A small image classifier, trained from scratch: norm batchnorm, trained on rendered scenes of coloured solids on a plain floor.
Rows from block 8, named by matrix and row number. Rows with one number belong to one channel. Each number is 200 + 20 x the weight over the matrix's rms, rounded and kept within 0 to 999. All counts start at 0.
# convs0: first 3x3 conv (model.blocks.8.convs.0.weight, 144x144x3x3), inputs 36-47, a 3x3 kernel for each
# convs1: second 3x3 conv (model.blocks.8.convs.1.weight, 144x144x3x3, transposed), outputs 36-47, a 3x3 kernel for each
convs0.77,214,234,202,232,189,202,176,195,208,198,203,200,215,224,210,199,187,204,177,217,181,214,196,216,213,186,231,207,204,204,189,214,190,205,208,178,213,212,185,238,238,213,194,204,187,196,225,213,197,206,193,254,240,175,224,183,187,190,200,194,196,195,191,222,193,166,184,198,236,222,215,210,184,188,189,195,195,181,189,181,202,231,209,225,240,219,189,178,192,196,194,200,215,199,197,197,208,199,205,200,187,222,217,171,178,143,178,192
convs0.78,217,208,203,195,181,193,195,195,207,182,194,214,210,191,203,188,207,186,203,203,188,204,182,204,202,208,220,226,210,202,242,205,226,227,199,219,179,202,217,184,197,224,218,208,193,190,187,214,189,228,218,217,210,185,200,208,187,209,213,229,208,189,222,175,203,198,201,187,206,226,180,184,192,218,196,195,223,202,202,214,210,178,203,235,188,213,206,187,190,202,191,199,198,200,199,202,195,200,206,208,182,174,199,201,163,189,199,207
convs0.79,184,196,218,201,186,202,212,197,204,198,208,213,226,196,225,191,218,215,185,225,202,224,246,224,209,184,205,197,203,189,191,198,202,185,191,194,234,190,171,219,179,169,196,202,218,233,202,196,202,211,179,173,186,208,185,214,201,189,213,205,190,216,207,190,179,202,224,197,207,211,200,187,204,202,210,225,200,213,215,188,201,201,205,179,198,195,210,216,218,207,219,212,204,183,193,198,191,200,201,173,196,172,205,210,206,194,244,188
convs0.80,188,201,175,201,196,177,212,207,225,174,201,198,226,248,206,195,207,173,157,159,135,190,177,167,201,203,231,215,238,228,178,190,236,186,196,220,196,205,182,179,184,168,215,214,195,211,196,185,183,161,172,187,183,180,200,193,208,218,215,188,196,197,173,187,173,175,210,167,163,226,224,190,190,189,187,189,198,204,198,199,202,185,189,186,210,153,201,225,240,258,208,209,193,199,225,215,209,204,196,212,196,228,203,147,186,199,197,244
convs0.81,192,202,232,168,199,225,184,192,202,194,209,206,206,219,205,210,208,181,186,211,220,182,252,229,166,217,201,206,219,209,205,209,200,190,192,188,207,169,188,201,202,197,198,214,198,199,235,208,236,205,182,237,198,185,195,216,218,220,194,203,210,208,193,157,200,189,215,191,192,175,223,193,221,241,210,228,228,233,206,195,214,224,201,212,238,208,206,212,206,173,211,215,222,196,190,207,190,199,213,202,180,203,178,198,194,193,183,206
convs0.82,183,205,202,185,178,153,201,233,203,197,214,201,209,203,196,218,218,191,231,208,184,177,198,196,259,241,202,226,219,186,200,235,213,206,227,206,200,199,189,185,219,218,233,278,203,248,203,199,221,201,193,186,241,194,186,210,210,195,216,236,193,229,194,211,175,202,219,146,200,197,210,205,229,211,209,190,193,214,202,229,213,251,172,219,171,205,237,187,208,219,191,185,192,206,201,206,205,217,203,217,216,210,184,235,192,196,214,245
convs0.83,225,209,189,203,208,201,166,182,190,198,201,184,206,198,186,227,235,175,168,220,195,175,168,162,179,217,138,194,210,194,195,218,231,199,172,234,205,192,190,197,193,186,208,184,189,187,168,176,182,182,171,181,163,177,175,194,229,168,178,199,244,216,203,186,170,223,178,185,145,211,163,184,197,199,217,199,194,212,194,213,193,174,214,220,174,196,185,245,191,196,173,196,187,191,202,189,195,200,205,177,153,144,198,197,243,185,214,212
convs0.84,204,212,176,213,188,199,215,206,196,204,195,163,197,172,189,221,215,221,223,228,183,225,184,176,173,243,199,218,220,220,201,199,231,209,200,181,225,178,180,205,195,168,191,199,226,231,190,245,199,209,232,195,209,191,182,212,221,189,219,194,205,201,168,219,184,180,187,209,185,192,189,182,220,202,178,204,191,175,207,186,205,192,158,222,190,177,242,200,165,229,192,200,208,194,227,210,200,209,181,192,204,185,204,231,214,194,213,209
convs0.85,222,210,221,210,203,221,224,222,206,180,186,189,189,197,213,206,167,207,213,213,229,223,211,230,203,205,193,207,222,190,222,194,177,229,190,174,214,198,195,200,218,190,204,193,178,179,156,207,198,200,196,211,216,183,190,176,210,183,174,174,177,181,197,179,226,195,196,198,218,221,219,247,194,204,212,189,211,219,192,202,188,173,200,194,196,205,244,186,196,209,197,201,194,209,210,202,187,181,195,187,225,186,197,199,200,216,189,171
convs0.86,177,207,185,198,216,182,223,220,205,196,208,200,215,224,203,195,243,210,175,186,193,201,243,192,211,198,168,208,219,254,203,189,210,194,190,191,194,200,202,174,189,176,191,175,205,211,209,189,172,189,230,202,195,216,185,172,197,219,203,193,199,177,205,198,212,187,198,178,200,170,179,172,199,193,228,177,198,198,170,190,199,185,174,190,171,164,191,198,180,170,193,193,183,223,203,207,206,211,201,194,192,205,179,201,167,208,198,191
convs0.87,233,186,210,192,174,178,188,191,201,201,221,225,180,194,196,179,183,198,182,209,208,207,210,197,174,150,234,245,166,180,183,175,186,194,199,206,229,210,184,234,202,156,202,223,222,218,232,192,190,191,176,227,193,173,215,175,197,194,210,199,180,210,205,175,242,173,206,211,208,200,212,216,201,213,206,165,197,183,165,213,173,214,195,179,166,144,179,204,205,184,187,184,212,184,202,198,207,222,239,188,162,196,216,231,178,202,169,218
convs0.88,218,214,205,233,209,227,234,196,202,201,208,218,189,231,212,183,206,226,180,175,174,192,199,198,200,219,221,195,219,220,205,197,217,217,190,195,234,199,206,226,203,161,226,212,176,192,188,185,199,201,194,165,209,174,211,189,164,209,181,172,192,231,213,196,190,213,192,174,208,227,216,198,216,209,183,211,212,207,217,208,183,172,183,218,172,137,217,184,214,235,207,196,211,195,196,206,197,177,213,226,195,202,201,177,197,211,143,191
convs0.89,203,193,181,206,248,212,227,210,220,170,188,200,210,196,189,187,194,212,229,257,183,188,149,164,185,223,222,209,212,204,189,205,198,190,195,203,193,209,174,176,199,178,182,184,203,178,244,232,248,236,203,172,216,188,168,182,197,198,191,187,220,206,210,230,241,198,208,196,200,191,171,181,200,210,199,174,193,182,185,210,202,205,287,225,175,194,180,193,170,209,208,207,188,192,201,189,214,187,196,178,218,175,177,170,215,201,170,182
convs0.90,184,199,214,214,195,202,199,187,203,188,204,199,190,190,194,185,219,201,171,210,241,201,201,190,174,200,215,196,194,189,222,205,197,210,196,177,188,211,189,201,189,202,235,215,219,204,203,196,198,227,189,190,191,231,191,202,180,207,201,182,208,215,186,196,192,192,217,200,214,204,206,199,199,203,204,199,186,225,194,210,221,246,185,213,184,172,210,201,225,213,192,191,210,190,193,209,204,206,203,184,179,179,182,201,190,195,212,215
convs0.91,198,236,226,220,219,168,206,196,189,187,191,194,221,211,200,203,182,210,224,218,175,234,157,169,183,209,177,195,192,204,222,216,229,231,218,199,197,209,240,200,216,226,210,167,175,233,197,221,192,165,192,194,196,227,199,202,201,153,179,206,193,184,206,228,218,176,182,179,162,202,207,192,218,220,200,210,192,226,180,208,220,214,206,149,142,177,171,132,189,181,198,201,206,180,202,174,192,195,182,203,253,230,210,222,194,244,201,186
convs1.77,193,200,153,195,189,175,163,145,168,204,202,213,207,204,223,195,191,206,182,180,221,205,200,218,175,234,211,178,199,200,204,233,221,199,169,203,211,215,197,210,197,198,217,236,246,194,171,201,194,167,197,199,182,207,215,214,235,244,268,205,207,236,184,207,170,170,234,180,221,202,195,211,198,206,213,203,222,197,197,179,217,213,205,147,175,208,201,207,159,173,199,231,194,186,194,176,222,175,214,219,218,208,202,177,219,192,190,189
convs1.78,201,225,203,191,190,170,158,171,184,187,187,222,204,189,214,197,196,191,200,191,180,222,194,217,223,219,232,204,192,189,161,241,183,184,206,186,208,191,166,182,218,174,231,225,202,187,186,193,176,168,178,214,191,198,190,183,222,201,218,235,181,211,231,200,223,212,182,199,219,198,207,214,204,201,226,223,187,189,226,207,230,157,189,227,195,186,202,213,200,176,208,172,179,252,219,188,223,217,193,182,181,227,192,203,206,237,193,208
convs1.79,194,172,182,190,189,202,166,171,192,240,219,217,211,231,198,239,218,205,192,193,202,210,236,192,171,228,213,190,183,189,207,198,218,209,221,193,174,198,235,191,200,191,230,179,167,195,180,182,178,213,207,171,207,207,244,169,189,189,203,163,192,198,207,223,201,196,208,202,181,208,202,203,183,170,213,204,196,186,218,218,178,206,222,203,204,226,193,199,223,207,203,191,179,205,176,223,196,189,217,190,205,222,188,184,219,224,211,208
convs1.80,178,204,211,237,239,205,202,161,181,192,203,230,198,239,228,195,196,203,163,232,209,197,201,220,221,255,219,169,209,211,169,151,118,233,174,176,192,238,207,153,203,256,245,221,240,186,204,213,194,196,191,191,212,178,215,184,219,190,172,198,174,173,226,214,180,170,217,190,199,213,257,204,212,231,221,226,232,204,212,219,200,204,178,220,158,135,171,192,183,180,212,201,235,198,163,222,121,174,207,209,180,218,176,197,220,227,186,192
convs1.81,175,194,196,202,197,199,218,177,192,205,190,213,184,211,226,182,215,187,217,195,191,207,238,199,201,189,192,171,208,250,171,162,241,149,183,229,218,205,184,232,179,124,191,183,159,201,202,198,197,189,187,193,198,189,206,232,177,225,244,178,208,217,216,223,201,220,197,208,183,221,193,239,163,176,209,193,185,194,212,168,193,175,205,161,217,201,172,238,206,225,221,226,192,224,212,190,222,208,178,201,194,172,220,229,191,202,189,204
convs1.82,196,230,195,204,208,200,233,195,207,219,206,209,210,209,236,183,212,200,184,201,208,213,217,176,168,224,200,205,168,176,230,175,164,214,237,196,151,175,209,155,189,207,220,177,250,208,169,204,201,171,181,190,228,142,176,203,165,163,246,131,194,210,250,197,188,184,208,207,218,210,239,184,202,222,208,208,177,212,185,180,179,214,205,203,213,169,208,210,207,227,238,139,139,199,155,161,214,146,166,202,202,178,208,206,203,184,189,187
convs1.83,226,239,205,198,185,196,183,197,175,200,207,210,176,193,236,204,205,173,176,207,215,198,218,209,190,197,205,174,180,168,235,200,203,202,212,241,200,204,220,229,191,207,258,174,183,205,194,207,184,217,168,208,185,209,185,230,213,207,211,212,206,257,185,238,200,211,220,196,198,187,197,205,175,217,207,191,215,212,189,235,204,188,176,214,178,195,176,213,186,194,221,192,275,203,191,192,200,201,203,196,186,208,243,192,183,174,194,189
convs1.84,193,206,188,193,177,192,184,217,208,213,194,185,210,196,180,188,210,196,205,190,185,214,232,233,212,217,215,228,195,204,223,176,178,187,158,214,193,206,200,204,220,197,273,223,225,203,208,171,217,205,214,201,202,196,190,231,219,195,226,196,198,174,217,199,197,184,200,189,177,202,198,173,196,193,223,197,214,223,219,214,208,215,184,165,207,225,225,222,207,184,221,215,211,220,176,195,191,207,215,202,200,231,195,226,200,198,194,193
convs1.85,186,203,173,169,184,181,180,182,188,219,235,238,225,230,211,180,183,214,197,223,203,217,212,227,221,206,220,205,223,164,201,212,151,195,192,176,155,175,188,162,180,206,201,219,234,218,226,155,220,203,188,219,241,194,152,205,182,226,221,231,200,192,213,166,197,182,162,190,193,185,185,214,213,209,190,212,210,168,239,226,223,201,190,175,205,216,180,206,197,212,200,190,183,232,250,239,222,186,211,158,166,206,189,196,185,199,183,165
convs1.86,189,187,183,172,164,170,207,173,204,211,184,211,202,205,199,190,203,213,194,212,201,211,229,248,170,202,217,213,201,177,244,193,179,185,194,204,191,214,226,194,197,212,177,168,180,198,196,210,196,191,197,205,200,200,186,205,194,204,170,233,209,193,243,202,219,185,201,191,203,191,180,186,183,204,205,228,234,145,237,187,174,189,197,224,224,220,231,210,200,228,196,216,215,177,188,213,179,171,205,170,217,223,196,219,217,201,205,193
convs1.87,218,195,209,194,191,201,196,197,225,186,194,176,185,170,194,192,201,207,202,207,200,192,219,177,208,216,201,195,236,228,176,210,228,172,225,212,181,218,178,194,229,173,211,210,164,215,178,182,207,206,186,214,209,192,187,185,178,193,211,200,183,205,196,214,187,182,209,197,172,208,169,211,186,189,217,197,155,215,225,153,186,196,182,186,205,214,178,198,199,203,224,223,218,203,203,195,185,182,190,191,197,210,194,232,195,209,216,184
convs1.88,191,222,200,227,214,192,207,186,222,191,175,193,180,207,199,201,198,210,222,174,224,203,204,194,175,236,220,200,210,207,202,223,202,220,217,203,187,244,186,185,214,187,180,202,198,204,198,222,199,170,201,196,236,223,221,239,230,195,200,204,214,209,231,188,206,206,199,170,223,185,181,181,206,208,188,202,193,175,219,207,171,192,194,222,216,185,205,208,213,208,259,198,216,207,180,247,189,220,255,181,187,209,204,207,240,226,160,201
convs1.89,208,188,243,224,191,205,211,204,247,209,181,209,212,205,205,195,258,243,227,218,220,197,206,205,186,209,209,176,173,174,204,135,125,215,260,168,153,216,210,153,155,180,196,165,257,203,209,232,191,183,217,191,200,197,215,185,236,210,190,189,227,253,201,212,222,231,235,206,196,209,165,183,234,183,185,204,192,202,189,231,170,194,220,190,213,185,198,170,213,171,188,158,226,189,156,178,143,159,242,204,209,207,179,158,201,192,164,182
convs1.90,209,193,205,204,188,192,198,219,184,198,184,189,192,190,190,239,181,176,193,220,189,223,184,187,229,176,180,199,223,200,197,209,205,210,252,192,201,217,226,182,175,206,189,240,204,209,199,174,221,227,201,218,183,217,188,170,206,196,190,224,210,214,206,187,205,198,191,222,196,195,193,199,203,200,223,210,191,204,224,213,213,213,219,210,235,215,187,181,224,195,176,191,194,191,196,229,153,192,215,197,223,200,188,216,174,193,193,197
convs1.91,186,191,194,183,186,198,223,198,209,222,177,191,203,191,209,197,184,188,182,198,211,188,227,233,219,232,190,213,185,232,212,179,197,206,161,210,203,212,199,174,180,184,207,182,166,194,193,187,172,190,233,195,224,191,190,213,202,171,178,206,194,205,218,214,213,233,196,169,213,188,183,203,187,168,179,184,201,224,183,201,201,198,199,185,185,208,210,224,198,194,260,211,203,206,172,217,200,211,218,180,204,234,206,210,198,215,193,176